A small contrastive audio-text model, trained from scratch.
Model: 12.1M parameters, log mel input, encoder norm groupnorm, encoder activation relu6, text encoder layers 12.
Training: muon at rate 0.008, 8300 steps.
Data: trained on babble in 24 made-up languages, each with its own sounds, syllables and stress or tones, from a formant synthesiser, 39062 training examples.
Rows from block 5 of the text encoder, named by matrix and row number. Rows with one number belong to one neuron. Each number is 500 + 25 x the weight over its row's rms, rounded and kept within 0 to 999. All counts start at 0. Numbers have three digits each. After the name is the row's rms in percent of the matrix's.
# fc1: MLP up (text_encoder.blocks.5.mlp.fc1.weight, 1024x256), inputs 172-255
# fc2: MLP down (text_encoder.blocks.5.mlp.fc2.weight, 256x1024, transposed), outputs 172-255
fc1.6 110:504532445533515539495485494520482500489501510501484474527539546452507551491463498495494470476470485539515475524494466507520503502474526518506506476502495490495516481499470505449514522497492518509462484530523498500507476476480452507534474515491485454528
fc1.7 055:542477511505514475513520493476493438468511532509556491515505504473556502487475489422497520482447453454461487463482506527493515511515498495518543447478499472503490495495533531525461514484508495490519496504475492527510521515486481519493483535496520467518
fc1.8 127:506466518454470498502540511475536520509498525471458464505539472517518550509506512481456523453524522492469456516503514507484514497495490493505491514522464481492520504503456498469473474460472511486549450459500531513474537530495505473531510528496502510543
fc1.9 122:440503494490508479524472512507540511468472500532495412521490529509469501481518487500497489456507527488493503536526503534496500497496457553450480526489506524585543524516499473443545519506523501525488493495519527514480537489502475517461515485498492538482
fc1.10 078:528497546495496493496507458488510496500502493500521491492545532535488551419523469500469492512524532516545486501495478486496531511485488535550474471491479472471501529476558483499476528463518520475498513447503541488567492502572459466496523495499501521484
fc1.11 106:488465491477511479530491491486532546490475482491480515535451516495484546492494521507518481513497486474494531487463456490475480488479475475479485493502503492519521505481507483506481482495528491525541481507492525524487514498462524516516490495539494463512
fc1.12 105:499530498542490510512537510520479492475517447449471527509510503536477524481470503515489497517479498467466489479500480492493514491482502480496455529472460495523479486487507529501470482497522523517473453489447538511491464524504478522491499464507501487519
fc1.13 086:524487498487492503509483507511430533485491457472513514488495478480493518478481503468515522549471478515456527545475493460504492500516527511509435515526500534546490509496470470499515488516524499471490529507522480472527531502509498460544586517518515566547
fc1.14 111:471505512496461517525484530487527501490508488506476496471484540483529489471521483465537498524485504516469453508503487519538494567493525444487485498500507502494508509539504534505456554505540485514507536529478515487519517485505490494502525525515473515478
fc1.15 069:492479488514483523485580480521480516466469524470520581508499512497499530504485553511520495436519524511490500505535487494517487543489502507500494503456522512513505489479570524495507469513493494480489564508467487465483500524528495512497503539531459518509
fc1.16 089:494522516522499496487515540537485507505499492515507508509503501510462534477487514515530514499520508505481524523522520503537534504478543530531434492510533493504506521468511485497515470486445506489486492508528562482469497444426548495526515509506505473498
fc1.17 141:511477486490546524483504543519513508541463463520503496497502504514547532525471520512447508511462511475514475489485476519513522503464534509451507478483519493522513513483490505522525506511514528524492527505529483470515537491471536474431516504521458488492
fc1.18 079:462541471501483506478539542480504459495560512496493502476454503506464478462494489483516515508467492507523502479489475485497487482490487500447524513520477524504529491488511517504498466501508512520478516461501561508473572499519475524478505539529490522475
fc1.19 085:510490521577478520540521548516498494506480513503494481489503528453503526536446529483484503493546545487504487535478509468527490459503511514473495519459496524494483496495487498529547501485488514512494543493464488504507529521528474463483511444494498493483
fc1.20 073:450514513481496499498522482552513516495470477529477473472517515494511482474500530501528528520513502452458515491480508530455492547554482535522451485512478471517539491475522535475491509535485482489451482506468517510529479503535485458488507503478482466472
fc1.21 036:531512498457489498501509512508504524488524492493487523516506561481466554522501501516459518534556502487504509543520461465557515494482463500506508495501476546476510515482476503477475505507476499518486504567522495517522475476501503498452491512506500420503
fc1.22 144:506514490465479503555506505489454477523497514495515516499498531513548458488444535543515470542527488492540520506541505516474524494517522522518489531491454458495499441511481467522472522509516510495475468480479468488458480468480518503477509542477523532466
fc1.23 069:485519470488523507496516532505494531545497502491462502490516500470525476466519485473502487483519516520529494523547509547487516492476513499458506494483500496477490498545523478480509494497535519561492530470510465513461563519533463546517456468447495519459
fc1.24 106:488507547519550494460467508515485479472490492513527503476524455514517510510520481556487522518514522444546485484479467529500470488563480519452484507495476523454480477509496537522510481479526502485479501441440483497530491465486518500513485522499504435532
fc1.25 073:526524518483518476474512478499495505489492518495504496475508491502493503555484538457484511453502471487518529533548503532524512541469455526481519481488522495488540502538508474524524507535514460475451478532470509461532501501491498473527529498461476452501
fc1.26 058:493489522514515501486520461475506489529501527502523494525514535534509517505509519462518515492472500530501526513546489503524503487525509486481523498518494493494541460517539531485494527482503482472458467522506493523485493502471525540456487512504523529497
fc1.27 098:493554473516531488477505504496461514534497527487526528480497504451486517424468480490469513468480538519465513503522472528509513494506486512520521506512476497460496496513525503525546473485546516484481474519522495524524507527466480466495513558495493521484
fc1.28 155:512517474491500473510516466512516525503478514503520557507503481512528547532517517477495524504483496514525507539546511517523508534511507516506507490496517523472496494545445513499486525557492497555511463493509491536475515497461489466523527484516524503492
fc1.29 139:464530516517472503497569492511456479497474461540516450520464478479512504518505514486483504477504491496548532532477497470436540540457486479513477467485506503497548472528490491516462542492504539517492508473493553499515509522549465538446462511491457524434
fc1.30 090:513494466527505459481483484484473537509511523479446486520493489534494486492516508476502463517473494473482514423472496499484505468498483504543531526506465534536521448472507496509510484503498514517493536503490519495479502492478465433460506493506518539475
fc1.31 127:497498522482521498458490474448452498514554504538530541502459479511468552482510505475490509511481453488552463525545496472503483458491481475491492516517494516490499542490506497489464458498497510450486502470490489565498527459488458524522517526474480452499
fc1.32 123:529508458525561473488493537488516536473494507518489513482480493519497479505528579439522473487477509493522500569499494508546546497508536515475509509468490502499513479457499483476520505520477515499521535517497515473515481496556477501489504489501520470475
fc1.33 097:468501494505465500543482485520501496453503469473488509480564526502506514544517477475522504504518505513495512514511502500484534535487521516467478481528494503515474488526489526506544491505481503523474536440479430520448491476484516497508501454511516529488
fc1.34 079:460476502515492489473539486523502508504475505500497511492475489512518538498517544525508475497525541530434481502542491547483469502477502518541519494553478499500505552501516474447520529474517507485470501498469496493511478459573505515491507508508445518521
fc1.35 135:519531526545559532489534509510519526500487559438529513479498449516493517510456507497524483512463473521527501502506512541472463526512532504511474501524498542513540498477502486464478519529442498493522460500519508492460471516545492534488508501504510499493
fc1.36 101:510515517465436499519519461516488440474479514524492508513512537484536499499493505518479480499476477489526493513474498471528467506539513524488496462493558485560455535453510470475485539499515536503485566506510536514501497500499518513486525481471460469519
fc1.37 073:445473540489488499515486508513525503509493470491500507509483515516539512514451485506485538447505532476502504522485481477489487485512482511482504503515502509497549487491516497503484550488486511515500519527462497508476523551486469516479522511462474487494
fc1.38 180:504433477468515509496516500507482508495508519504478472486501485489511530489491519504470529518526484530482484488519456513485467512503472492505526516517507475479522494524521457493510509522496484457488514533507521499531530494479508498487486509489535572495
fc1.39 058:510494469526464466530522446514511533530507470510519462523496474539516473506474500475519522479522475517511484550500486499536493500478540500469501481471493530523489509505506486512461497528494494490502514471541432489524530447475510479486479519527514471497
fc1.40 100:502470436525544491488526461482500492534511558537496503474466518458500493509523497493504520490510491508513480505439496503526495485466514489539499487432544518482491510509502522527500504506486483525485528481529507508543496487493480453495533548437516497536
fc1.41 112:462464499486494525523497467516516537504513486551467508487489544509529535487506497519531503512511497463485497506485491498494480511456475515477552512495487450488532536477534510471518534474510454491482482498495504524500480499475478481518453497468500504469
fc1.42 095:479547472523491482483510506485521540492444522509502480526530448496484526509520485528512479538462509508498511504492471485477518503494529562522511512507490507495510529507530474522501494490523532534532508493494444463496483497477466466526473460508459483540
fc1.43 094:481509513504501467504497531479489479490462526492506520443497458457527485518497516538502483547549513469468509499512503472455479516496516476525539490534488508523539546493512481484523515493483522521453509522494501528472511488510498538457466453500524448521
fc1.44 060:507504476503457513502558439522537490471504521471573509515542456480496503513505497479498437479466514477494555497542493496467478518523497550490472551535508493487472484523512477464462535472476471477452485511479470515545459507468501517543506533508517456496
fc1.45 114:541509521494519521474536499509517484501517491468478502485450491475511532525488519485478498533528498520540480489475506487469478489505513525519535490526473524485515526464488483498506460463498495484497462518509501584501532511490496533536479458488458545490
fc1.46 052:468505492511485454515536480525521491526542539515514544502473514494457568513487537502471481510462490510465488496525472511499467492520519515498458458507490559474473501488486488463517516459492509506486504509540511527493553484491448558507496513502477520493
fc1.47 091:514482474512458484446465512512484528538497505488536538495528495478496539477494529457536492527472522524505463518481490448469532582531500513499530551520491524485503491493487488537520464502467496471483466517475450537552500526465492525574532475474486485516
fc1.48 130:523491488488540506566493471497510500524515495554466486473509486512504493487526446466499495519495485503495516524516515515490447482547493488505496494534471507518495522543512533479510477467487441494479514521489469436549511496498515510493511554510472482480
fc1.49 068:541511472503475523537532460477516508467525517471472499546500562516501509472526538530511508505488526501478464491514544528526477503505522504515522486486483490493537484525522506506493475482501484486493527497483487519485436500527523486491506466526537488490
fc1.50 128:489484522490522513504472505472517482500545529475526491517469524507482490483507449475493480474565537512472507486529500499505517504531475528522497499498497459525514495520507497509487495537482521482528474479466579475495520479526504513528475497526520474518
fc1.51 088:479516523556514493495514471458547525462502481461507505527515509469478487496489523502447494477493491503485520539481466492460542553514465503455518486502461513498518537532503488527498471499478458504472490466534540499513495505501492548548467488480456461498
fc1.52 092:451491474543491504509492479511436500573455470512500514464440518533477502483448486466514492493530517455486552536479482505480474544492473497510472508511544481472516494515516488471496517459504518497515488544502502482500452533483532501539513452522499498516
fc1.53 069:497493490474498486467506464499513514469493496484483537514507568518480480483539500508474530503509471519520466532468494510526511485517468507519537511478498555490487535475510508496525458519524514493497479517500523488526535507497525481503491495484507507487
fc1.54 077:499475491521499505537471532497546493561494495521483503503487511477522537533501556482515507488475516472530502511511476506479530475448471544512491502523506485492498507530514516501501493528469469518468545521545506483508481544469468492525484452500450485478
fc1.55 140:546506506517549451508513529484481497537495494480506544473527499517513507460511494494476515510467540464528499496508455556514497522513501489499492531529494484545481520519503502463506516514516465509503534500509478488497488517503479524533544422516530481518
fc1.56 099:503500536508462486450504495528461484487503507507495500529495497452529461537479491504506469515493508503528475516497521482508451510448511545518498500492449510468489525513498505502519506543478465511509537494473538463515520514470501504475471472511488531482
fc1.57 147:494480518492514506513513520492517549477513499471503465468458459485520498544444527484514519481533499512503521506511491448473509487530507530524481497494488545562484518495491471501534471454481504483495526518564475510504559494509494493529488516496492421491
fc1.58 125:489542473509520488496524498492505486514522496506534520498438504519540552509475527529470486503506496498454501463489498499519471477491501493500529484521490524466508519494482501472474457531488522490436516502491511506489470520496490511534480500547461502494
fc1.59 104:478552495545474481500515507502477508511520495496509485478439459474528485494486541494527506509516529522472479515512524463538485506516485497532504485491493506488484485515503493496497496544512507487498567498504480549521480524540496502495473476460517526527
fc1.60 101:473482498476477480493543479518498504494507504544514526509525506502463470489450463418532528500515491532505548523527488499543486479494488474496530523529451521484509528540491513488526488468498489463495487486519532486447500490515497496536520498507509496478
fc1.61 127:472525506464506525489502479523506488519491475529508523541552493487477497499509506473499509516560526544513488509500464531476499498467470496457519505499458510494478500489492455470503499483555498506510522477536505484485484526462477539477581544516535520501
fc1.62 090:499447482529501490475515507485464477462513509513471488516473440500519505503537505504493445450539508497520499497465505509490463480505494552492511493468517491527508489475542546508528481494467479492477530540475498499496513472518487494492553509527511506527
fc1.63 060:485475550464511520492521516510486494506482532529508489541479542492504474540480527464464524481496495476474510491542484498468511466474495511483507480460545488460542464525479519523467479482499495498508520530496535519512517457478505516483464522508451447498
fc1.64 104:532503486462444511465498521531458510435504548517500489496506453530491510499496483483525504516543470490507450496485476506476487478494491516482487520497470461483500436476481505513515519465488508475466494511514486511517480486514509481515501498504528468492
fc1.65 062:524516487515485525524452473527487498510523489512531510499481498492459521509464482519482480457496519493486495544521476502515501488546552567455514451521495503503504492520530536466521509533470495508491483501544561507507483455523497538499500461488506520487
fc1.66 078:539527499464507485498485527523451509500487482477543507517484570479461484508484484512444545534546474531494488524460507534440512501531518495496503477510508484504482500471513530492486464493527533497468465481483506500492508485491475485542487525517515515467
fc1.67 136:529520478555467523481517498519556462532464494481497472540479495540493537491521532488506515474504482496467526528497497490508523523509503480480502535466505506527518529495469478510458515501496477490466522478479517503547482451516503514521483510548525525483
fc1.68 113:480489520477492519512497460541483469498505535548455509493456527515476496545482487523457481546505530528489534515495530477512467508524490499474529510532461461515508536528507515485502517524506549467499510455462502459481519492516460506474529512527521475495
fc1.69 043:468515535498493541493489492500528492491526485512517506459516474527500459502471486511512491477476512526520512534481526510484510500520504516489498514540467497479501488476460491482455502516502512518444491524462493491470493498465467501480534522460518468499
fc1.70 078:532527473487461503536504511542505539498483554509530532490523558514511481544468485467498500499470514524459508480501518504471510549510508507504503505497451486499502517507505492483523531455505512439462513470502485520509540457464478514534512502498492478490
fc1.71 069:490491530479519514478494494515484508464508525519485490487475548516486466518513519505444533513509493471482481521472492520517508509485517527528478507451496473436529546485498499492496533553490499488500491527512519510489493437476520512462509534479506511461
fc1.72 083:455541491536519501490518507515474486483495486495485454511502513457528477492461497451494523452520480453555530499513494527528520516495500513530516514536519515513506558478483445506525484492477490517550464560455478477520440519475496537508474520534494535528
fc1.73 070:471464483470545533524489476521498458483471463529511502488478472472446496521553485501511530522511508482477462522529507537532454522446501518474525502538502512539500531492478487458490481495479464508530508521518494495457506491437499490508510524495508506480
fc1.74 107:526527482500522487528532457445506479495466503502509473467491497507523494525475445489550480518544519518517514521522462475496543473509515508516477497523543498501516513442511515479506478518514483502496478530502492535510525550514506450510525519488520500486
fc1.75 083:516514507507498459492485523494490460493471485503499470482521508488540527506475518471496510524485528514508507507520514511525530479499492498551511482511496512514514463482494478530540518543510521515505551464475507506511480496468444500509476497512521512482
fc1.76 151:478498526460501510504527525469497529521544542533504467559500527511522540448541479462502508528524472528481500544486483482452503507449510560504522517504515469519526457465527489513500529520527513530491493462498502502505515463467477457483481498530502505484
fc1.77 073:537482472501512515518490498502501455492495534539472460486457542502486508520491502506547495487488465513510500477523458567478551523497547485531499507520537506453495528477504498554507518504506521490526490513482536455496477507502424450492502519511500480512
fc1.78 113:545503521524451537524516488506527539482504507546522476501523546475504504497510504487508522503505493488492512510500484506479503493492499512540509557515484475464551494508519497517515505490465482480496533499493481483480554511494450542509467502520485483545
fc1.79 086:503488501491474513519509481483499526466516481479529495470462510518548492492440473502505479516497544502525498507513468506529488505535509472498490473494478508547537521513458508522483516517537535466490537508472499495495472502505507544488525533470469516524
fc1.80 139:511476502469525509515544469497518529462491514521478468484476548504511556499519489469503524542502488484458497486489508502477508488448514510479493523524476447447515494504506529551494549549452509503462495498490555509524491528522547497504505468493519496493
fc1.81 098:553476534468495467489559473500518507462473518519500500468520473545540542479493529447465502500506513516526497522519504491537493542456523532487539441489508479534471497533489546508488478505504467443468505516500500478515482548512509497446490476511535464455
fc2.6 105:494492496498511511540484532534475520494486496545534479470485484519492529493512531478493498525514463494496501478469479501546519489465481514483493491494492493490506488464501506498503492500508490474479518506524513499522438521482505539509507506454425517514
fc2.7 055:485521485541470481505488496490539489480503495493505480479473507485540483533531524498527466499498521516498493518447505515465483523526539505454512556456473513487475486486468465496512504469508509526506513489512465472488527481497515476508511475455499542515
fc2.8 110:490573514491473460490500544508507547471480517509494496513459496508524460501505548490503469550530516555539560470527503537497476540481499496531532483503535514447500502500512538524523549507496478482472456526471528573520522493503475494476521523523485478490
fc2.9 118:457522521494566511457493445490489513465502510522449535534516512508517491467501473481510466486525501508508499488491530490482483496483467511514528492502476462472507488464497519517557543528462516462484461500463483495491494522515513512527467574507549534491
fc2.10 087:507511491520484472472481512482501508523513503492502506480499492490475462529520491516515490495515449529511518508473543532505512511458492525519543511493438528491480528506517464481483483469544497494534498523457466482502483496501489506459522483496502525496
fc2.11 107:521509509522476482444509510474458497477505509546458529475532507533528511471509547483530495488491455515523506497509539496510475496490499538516519475490529521517478464521527532475510525485540522497464475499494505512516491409517505533507519503507503499487
fc2.12 109:506523494481545521515515528517504511484518492482507479475462490516477489516508488467497493507499499510512538524471516509482513512539496501489470495480509512444502462483503499502525474493471474525501479511479528529514538482480498464512520511487509516465
fc2.13 089:531521517506548468514481490516511520504559505541518469500506490513509514478511493517447496519507492559467489504492489524512459462504520509476491470511516477499531480533451511500525517516533552490457460501474474499529516491525517494476563485487488562497
fc2.14 109:525530486480533518520516505458497468517520497439468500486447499476455536495505494509506567520493507523486505549544475511521527504486494522523485505539494507495525497495518562524507455524472492509468475518495475517543498458500475485504483543535515566517
fc2.15 071:454495445531477489503454538507506486508509516550488482508509511482496495466507494486513485458475497500490521517545456460497469522489522486502533538458512489499499518470478540502497535502487493509503486524482512493518564497510504490540517452467493500470
fc2.16 090:526497465442499523455487528479512533523504468458472494553487480507503480498534522474454523497536520451539514507499537497482487477484492476559522491503494500518525506456494454486452517547473439498520477526539466539504471460547499507501487518524513484467
fc2.17 135:502493512485515520496501553444496549489499532523505493479477501503515508516485501485517494506473503524495520460510493500511499481484465476466459488500502502563537490546510498501503498438460521475467483500511513512504494513533465478493471525467487533526
fc2.18 077:515499479483454477470494476494469552513521511504485515514487499498451489492484458508540544489531519510530462533543525514528514487490502510509481529478456506545462525501535519483502560449516519517480540489524467490512554501497479465508492511513475476542
fc2.19 087:496478497498490538523499507479477527465474496496530462493505498461553506527472478498492542524540528500495478506508497515497519471509468471497512486473485498489486481483480487513489448487490514466528495492505558483522486514512474492509493505507467540474
fc2.20 078:499496514421529474502501512473507516496467532491522524537514478464511525529495468501514476504524527501514501446519510519497491484490497494531488535473521498483482506468507470489517539541469499495501515465499505511486520533491468490496478489491491448514
fc2.21 039:497537471509490503509482510510498464504434551497505474516484515510506541453470541486524507500483485522477489514484581486493479493544466503507500560562496476496525513457478480470526499496473494525491486515506460498497489484519466543500496450526462517502
fc2.22 134:557453498550428532528500527513527513491475495526531501496484477501494515490486489528501505529518506504552471467514531507497530515528462490488476522489481512487496476504535515541496509489458535502497530483491488516467539520501502471461507516495502508486
fc2.23 075:465512477447531510463525527560459508503539471540515499552540513525483518531479534481449505504477490509508481518496512502531513503525473528489451490471520528512498524475503496485492523526504541511481491489504532469547470480466523492542451480572538527524
fc2.24 105:508473479497502519499518511536461488495516500503466454511489549494477489507536473449477488500449503525489496505515533504526495493534547502495544490471487506461509522506522510471499482512464485473510522557561516504480508524475503480475537519465513534546
fc2.25 081:485519511491502500497530541540458479512469446550502518487495534493496520512492499509510472505485539456480513478472463491489466518513465497484443547506516494545494498496502448492502491501479484517529493481514452503512520492492464488486498531474490533488
fc2.26 060:509497516470517507475471506489493476497467457527543514510429517521470481512529491492526553536506481528503481466508467492468515513532503487499487466465491494516512486487498524487474482515465502490513490570480488515497546483480475510519532461504515512480
fc2.27 110:523522497479469481500510487478496496493541529463488500492472510518502496465483525475565499482515511494498542473529495502472526505544510491496493510478480501534506471538486500536503487478477478511504514482509487493516514513479488480535564535484493527477
fc2.28 135:494526491524477500520479527498477506520479502486523499492487465505461519510458523483552463490461532504506508492487545480555491481449489494461476488464508509506518494472505474482472528468460505507446448495453484549525489512484451516474522517509479473466
fc2.29 134:438513485492510522531509515443496494508468513469458514502516481474564493442538467503502517503467480513489453475485487464526492475462523537485491484437536507481479500532447528500520511491500482538437492532521499507501470539498554498480475508503483499514
fc2.30 096:468504505515464538499488455505462475505506534470477476533527502480492539529512483477476469468513500548478482511494474524502485538514501481492534522543497483520519473507554467496489571497480527463504492464516460482460450508527479479472513463538491522483
fc2.31 127:505472505503506476474552508531525444472497520515558529481506469518473472467459491508541569502561522517502515498458496480499502464520494493505508497530477513538489496478492502492531508504455468498494513504481527497466475522481490528480537490520488549489
fc2.32 117:525520492502492508485500526495480484486472529549539538535505461463520509494509536468513498515513518488502485486501497509507481520466475431508519485478504518503538481485493493514490510494506474479487500487483480523474498503504477481483455493519495520497
fc2.33 099:484502507510519511504552507525471506542502553538493492484518508506487459510462472511453517494526518541516529522545465509516494492480492473512460527476525458474508520481524523469507486513511492542516459507464505478522479523503521522467507476493490500500
fc2.34 077:495561450447509484474519486521469490497470475534473509494493466534464525493483502467420518477526520510531530526467501452519515495468488516517540523480500521485509510479503513458522517514480523484523501509502539560507498494502514547483553520517511491502
fc2.35 132:503475502454482499474514489475499491482516508487511489495479489498542519518501418531491501534533535437515463504517504516494443548495472475479496511502505520478483482514521511519489468477504460501431530491473475494445469501496546519545500516474503497495
fc2.36 110:495524483489519496477493473501474522455524452450515460485537504494532538486502508488491530472530470467481504506483458487462479493499499498498541478513443461482544535494541483532501486490521527472471503508497492471470456490534517519462495513481511487487
fc2.37 079:512527490519473525501486463486553465490493514506487523480477503505536487514531504446511504530535503435504505504483519456495529501519515479495506567550490454526509488498557472486482480495501512493510509533484501511509507489504510485505459542511519489499
fc2.38 130:494483494496511526489497536517473503511508485507496514495510477471531497504471482460508438483502480535542523512502478547516500526495494460521491458501541535483481501529483487507510530491481485512460499463516498519486515474523509539474510527476507495526
fc2.39 064:455503479497461548496508544475496477519520494516547569490518521533521484519508488516477488534492484505493500483506582511473515490528466459506495512456494495512464480503504466471501484538496514527516530476453501486469513541514492467464485466559523552539
fc2.40 097:497490500470563495517536524530480497566523536532493482516513475463503489501485477508513476524552520472489534528506518423469506530477514493507450484476530512519476525492528491541438478504506458463480465473505479486486501474465490522471481503561491503470
fc2.41 119:511541498474516480527502518495476519485466517482521462520474506541480510508501518459501522506484505465517512508522496479519529474518512530501452504471528437489465549502478489486544508525488503494557457446519494470529477458503498489480522527473512473505
fc2.42 103:501527467489526473536492499484521539550534479469490517488463526491505570515460502493514499505494497512517557513502478513520553518494504561501487515531498503522467513495501496529452506480513499492485522540508498490512500490532536493473514471506468476494
fc2.43 094:452464447506487517548478485538539489485465481480491467492485465537514511499492503507494562499505475494440494553549512513488516512543549503512489478544501491461532488499561521474506519530494498511513482455486527508523491482497496487479448522509508495505
fc2.44 067:510477462492507474470521450573512510529487531537536463524492533499487514502512469533531490535539544499483535485505452500506526497483483452511505518486484491474475490482465497481523532484519535534547498512472448497488476549509533489512539516495488504496
fc2.45 120:488500509489478518507504495469549516485517527521525503513508510493487538531536513456505509486448516528469547455485506530486495467507480506493502454491529525506515498503462531510488459495499519555474528557518504479505524489516505533428507499530439495508
fc2.46 059:520531532491512472450485469495491518478528519498524468485456497522525539488539495498468484490491525496497520506486499500548532507538508537469514543514502467516483512506504482469533516555466547442524475538509500518501485501494501495494526508513460498494
fc2.47 094:498495495516474500502527526500502484480485513524505523504462495537495485518470494522503533516511500518504446489490518488495489547523501476495508475514462527498534444501532486494486522472486517462501508518509519480467535514481495524488507500451481475513
fc2.48 131:524516486465546488519527464456454484528514486504490455466540469524517518512514521531493482502515503505543517534517440502492518504494516483520476509532520505529504498508518516463541465456515571511498504501509513469488490467467477488481512525465514513479
fc2.49 070:515511487506506483552514478461452517505480467515508526475492528553506479438539511535492487474512453503505471485519511525496532476528500467503544495544493529534531518463461477512504478460466522504479492523476510477502516461532484481530501479509501510524
fc2.50 122:508481512500501491513503490483499531523510488506502512520534517492539469531478526518487482461490537542480511527529490526529489486482524488543523508513480473512472523513454539519494532474515487423495511508496518505480513476513497528532528530443475496457
fc2.51 100:459500488503531469523503517490492488445524514536494520499462487557487490485457526507499474481505510514542507551448504512482456522498494516471525545508480479530488501462512518487502491478502496513538450514499525459500504477529520507498470529512533483505
fc2.52 094:545488502457447492486511508483471471455511491497504497460462510487498465543524468513466463492532521463510514527464492528469497516524492514477474511482479508498489490491413465447482488573495461529506488486459486500498465496538494509454499489503552508550
fc2.53 071:515486508497511500494466486536540513529491495500498450499515524535473515519526488492497483483500492501499497486551513454499508525515535487506508506506523529508542498503540490476501528502498482482529496525520512464440494503512461524460492512494486501502
fc2.54 090:490512554475527509543489477507503506481489480541517525462488512509493530506473513498487511464508491513502533468464521461512507519510535490491486468505487499531488478500512519497539509487563523505560524509528523505503480507509473494521487525480524508457
fc2.55 117:487554511487493485484445517492515508513529496512503516507496474484521462507527495503481553482467502471494514545469544525489456461510510488510472532489527549502505523544506511558463519474508499479490518504522491476513520518524502508550553473522532528474
fc2.56 107:518498424526479496513528517518448492486494495502473506549479518513505487481505521549538545534451484510506502501483548513496530479519500467514515537522505479488490501510491489485498504533491542482452474472490472492492501506548495493504511512461530506493
fc2.57 120:503528524551498468481489480491475448512482472503443508547487518497503540519511570457524474502501491494485536493510512509501498490485508573484456519483519487533483487514453541533487472469548495494499514454503472521518499491499487469479505558502493476450
fc2.58 127:474494466509473527495502476542528492495513479489498490521498477473539533504443567462499534482451540512488480518447496479540546508515512512532512512491517532443525509477479504519547458479498533522545489485487450535509497482550502505490531505510487525505
fc2.59 107:529487492501489513537462494479505491483479503464430527496523520468456517506502497508488495554499469543494504490528497498486492494522514455524463508514492525484537502489463502488507505529438507499549513511490516513460508577514531463506514502524517474516
fc2.60 113:496498472519514513503482488524486520488525490520475523521502517497473488493444508540522532462509484532515506502528521522487557540531521469479496520471509503533503518505488443492507501481472487505482473527497484516497515542481496502488543524494503455480
fc2.61 119:513536502466493497512534470501531458500453540484493509520462500501476457492512517515499469486464511500523540535495471521485482465510542524470519530532456511490515507487466563515520504500506523467479513497486485497488501490491515483487494532516484501482
fc2.62 100:496506498493515495489485503464517532495490495549494520491556503492470485519477528505457515495469546541495495527457463521470508495447508525531536533486495482476521485532520492509508496516493480480502474435517511513433523452485465460490500507521539516479
fc2.63 061:457527487517515475512524510510521475519491513528516490479481529487524490462494472509550525501451509520488441472491493522474489492556483502511521509452459494478498511492486519487476494502511495512488493507492484520484510515482458546471524494506509521546
fc2.64 105:511485543512520495520482496508462502520521513536553491491522546490497516501495506432498547526496526453511518519530487508534505527538482456490470505541477468472494475460506489501495506510555550460494485504525495533508507522494512481523498485469454528510
fc2.65 064:495522485496492479486519503544498475487473489516538484520524527495514508483501533499474508507487534503523486501518480538480472495444488469544534504497498496533521542513484547489445489519506572476505504523498527510478446451511491487536497482506460533532
fc2.66 080:521485465459493477537524500510490519486510515472503504445552522467444476526511499477489504522474509488534526517511550497501485479523512490490497497543470494488548456539515484519494489481464515505508525507525510471502490481481461478524484502481504522504
fc2.67 135:539505477502463503494494490495508516500501483526426503516478506490554571503516538521471512496499538529488490465443534510494485514536488522526487543540447492513492478519527471513447477543494522512508562514545479503543498517505509468477481502514497497462
fc2.68 116:506513512490448522468504502461509501525543494498466483472500501499471478525503510496477510480502504496524505517483531471512542493476522474540486503467457450500531509504479501488470519509499515511523511552501470518502495496514524493465503477516486472541
fc2.69 048:488506463480485489519503502504530446509489477537504492539450459500463480529485503496547491487497478512490499501464463545499511496489492522502481495536483523496520501517507484480503505545488476487527503513487468504502504503494507557532451522564493481505
fc2.70 086:517499547512487487496525421519482491489521433511510452527458547539506510532499453492483511536527507476512523500471463471497507524465526479530484542512542480492512510516526521463499462529505514522500502473504519521530509512511503455521511483531514500489
fc2.71 072:491490490499515517509476473506476489500491516467477435508496499488456530527472500482513517552532486527484520479462490478475446543507533473492507506518464508455512497462498480483490483506452481526484504553529446488480448459480476518523550473513484518492
fc2.72 084:534483509527543538479489497501526440469491508515519487517494460521516471533536462479489540492469510515484490481505483491518517480478491484476469482557485536476496488546464437487501490506480450542491532543489508499521488496501476492492493496468518447491
fc2.73 064:522518517499495487489521466484519477475456486494518485518485530490506513517522488540488501463459432515519527499487514491510468482460494497439505494526495489494506504513466483531513514509515449552480447533515467452525526544475472518534495514514538534477
fc2.74 113:480534470479480461489514492509497507529468492480529544525525511476503537511498487508508550529496510483501462553475480428544511510540498507502502446508490474496527533533509545506522476526552467534498483517528500458480495475501524493523523467527522562485
fc2.75 091:490515485493523509484503476494495528524485478469519501505455546518531520457490451513492488532525522491520526520464498479495541487505497520501482496495504510493486464551513523492504522462507529482514493500503517505468477511542459496532512515497500504458
fc2.76 124:497461471526500484539538528528489522495498493497507502533485514490472507497515513533475488542524483516509551491492489520559486500518521497504519501484480521512507488492522495492467521491447482483487487521485477481504529495463530482494511509536487505480
fc2.77 084:508537530456495467531508501498482464506508488549528513488520501520481505492475483495487454517492501535503445526458503481452490470466525508487508463488549485501501507529504507492520460499481523498503520475513514524492510532505461490527520545503500475480
fc2.78 120:460463489467492480503510493492509558469493494444483480551454503509498516511504528531508507509491503554487463486517470481463445495529498496511439476469529460495460480510478501502516495456506497521484518482491517509508503489518485503480507501509515525525
fc2.79 098:499507492503495501474504471515523503484538486493499492471453484486480489496544552484479487491497504486519458469497505538508510495536501471451522531498485528542511517465478539504538471501504486495605497520503506562488495520512517466533496520509532520509
fc2.80 124:509464503517505535504530497489537502540515550463533480500505471514518529472514478496486464499503506499468512495530505542475476544528510537503469540558515483504488499500552501491508510446525496479470538487474532508471547530506499506471474516451488483457
fc2.81 096:479500525529509508536507469473499529487509456510473485518513464439514473519506500521493469495498483522462491527486536528482527499487488505489505494481499533471558530536471475516490481518505493480481498480456507475513518485498473499495515506467516514520